Rows from block 3 of the encoder of a small masked spectrogram model, named by matrix and row number. Rows with one number belong to one neuron. Each number is 128 + 32 x the weight over its row's rms, rounded and kept within 0 to 255. All counts start at 0. Numbers have three digits each.
After each neuron's rows are labels from the 100 clips, of 14976, where the neuron reaches its highest value: "top examples" is what is common among them; "peak on" is the class under the peak. Only what is clearly more common there than usual is listed. The data: songs of 200 made-up bird species, synthesised, often over outdoor noise.
# fc1: MLP up (encoder.blocks.3.mlp.fc1.weight, 1152x384), inputs 288-335
# fc2: MLP down (encoder.blocks.3.mlp.fc2.weight, 384x1152, transposed), outputs 288-335

fc1.571:111133076167139090148112146135166068088054107129086139131186107132125092066120137141141133113069156131084122160083157132130125152170127106160124
fc2.571:055125110114162104097136121081071086151112080161163076103121102076139180105135149146097157099142162111139185144173080086160058123109085091154129
top examples: rich in harmonics; low song; first syllable: downsweep
peak on: downsweep; warble

fc1.479:086156165131150165151201146111141158107099157187131158103167133147177101140117072129110076108117131142097155142081110113152130142177144073141141
fc2.479:141119128120146178151128131108134154137114100128180139130067084147120127153068114080085159178081160156134140158108158123105073115110163128155045
top examples: stream; steady whistle
peak on: steady whistle

fc1.10:126134132101125123201118163111124138060096142120120158131116102172102090171132107122108116084179125155165114138148143124153130140143123123124147
fc2.10:138125148133135182129128094159182114166188107164121064153131115130151154081137131107128135187106111166146127116119151063130113110111110124139136
top examples: arch; first syllable: arch
peak on: arch

fc1.487:169117114116139095095166155145082155114112143108102121116148122177182116106184107147122153153112092103094168170109150147122180070148181095097142
fc2.487:031118124069125052102172093094105150129082083110117127124087180111123090134048159109171128115128178122091126151122213171182144094132124068093132
top examples: arch; first syllable: downsweep; first syllable: arch
peak on: arch; downsweep

fc1.57:088109167140103150112204066143168131057064053109115163112070108118135117153158158081096121212150137153130148105150077171135170161164120100093125
fc2.57:182088176124136090150080148121157150141145202124035111133226095121063117133083108153087127130114162152103141127161099129174065107156140106121187
top examples: stream
peak on: no call

fc1.537:156140066112149135157112161109107125153133142119107122147098134119101113110096108124128141072119146115143138130126107110182134119202106126146123
fc2.537:143154146128115114091204125156173177117139063151128149142115147189116098155117121170094127177167099132159166185165171175115113088114135148159115
top examples: quiet level; stream; muffled (low-pass)
peak on: upsweep

fc1.416:189151095124096122135164102166127158061153128163134105119157122122118125118155157133125099137144184147130158122093192070069130149087141110143073
fc2.416:102127161152140129127097147116104169115095126101138159062060138104172106053165131186097105104128108159097115148119206121086110134116167123143123
top examples: upsweep; first syllable: upsweep; click
peak on: upsweep

fc1.502:114153151093122158122125164096165107112161141150070090110122125092079060188110085162159046140117126148131149106148218149173139125134164114107110
fc2.502:126149112159140156108102089098051156169085095137123132073161161073071174098143138162130112068096104139169087153135126173117128098091084141109166
top examples: quiet level; harsh note
peak on: harsh note

fc1.347:105120127165131175121157117157095092120136119166105085125136117148048137105108143097069069126160117145128153150138152163141148173101128133040121
fc2.347:139083140095179155085159121153141120117070133192155152209048124118136135087175154140166194145089111122144172114082180138116100096184127112149074
top examples: stream; upsweep; first syllable: arch
peak on: arch

fc1.546:192113155048117085102103115143133122095169182172079092100163166134145115094164131121174133161137095121166127178140145140079107116059189144096126
fc2.546:138139156117151111096134151183107174147130156128116090170126088139087082112128021111177166150168087166154070110145152154081119131075141055135092
top examples: upsweep; rich in harmonics; first syllable: upsweep
peak on: upsweep

fc1.229:099123151156137155108073169136078094132104074171174133140131123119195123151081191103200106190089123126158107102089164137154122160170146160178068
fc2.229:141054123131155052097146158136091114113176101114095128121071160122086138139127157081080084084107169094125120102171128122108156149160118114086094
top examples: rich in harmonics; buzz; first syllable: harsh note
peak on: harsh note

fc1.218:130128067118095084128070069099121093102142088105098140171178111150133097154073143140115154156083095148116127132117112123103145151135132146159078
fc2.218:135088143071127151124176094135121195143119147109090095095144112092100133089102141127132088095153161102106179134108125135151144143100122110146106
top examples: rich in harmonics; arch; first syllable: arch
peak on: downsweep; arch

fc1.258:107120105129118102149094119153136123104103096098148115126104152138098095163106120052061102160124109123101066158205189107129142112141130141182086
fc2.258:106128164124155162080052126163086157166125108147148145092157164119145122095106129162130116112125145094114081083099147119115095087166181162075135
top examples: stream; dip; first syllable: dip
peak on: dip; upsweep

fc1.640:082199104135102119100143134106137132075140142085123156042163160114093140177169069112102132163121156131121146133133154099110095142154093165091103
fc2.640:176109144095166095132133098099175101111099097142087113116131090189161134121096135124150095169087090144151160173143157112108104172117156167145094
top examples: upsweep; first syllable: harsh note
peak on: upsweep

fc1.484:143143132175127154142139182108062184134114095159118123144167117146185173149157132110122142100191102143100166124094150171056108089134084180119134
fc2.484:141142114100136131120090100162121140163117139108078104154128117092106122202161145117147099142145141174161115077129151067158163140103100120149100
top examples: arch; first syllable: arch; first syllable: warble
peak on: arch; warble

fc1.609:121168157108132183093182131130105171125099161108103145154160123150123167175116170149160144123114184104105123152122147161137163111183115131098185
fc2.609:097089126122142128169158101080145109085190138199205132163120153141105169075142082146094112162113133162118120108109087106127135119120117139124080
top examples: rich in harmonics
peak on: downsweep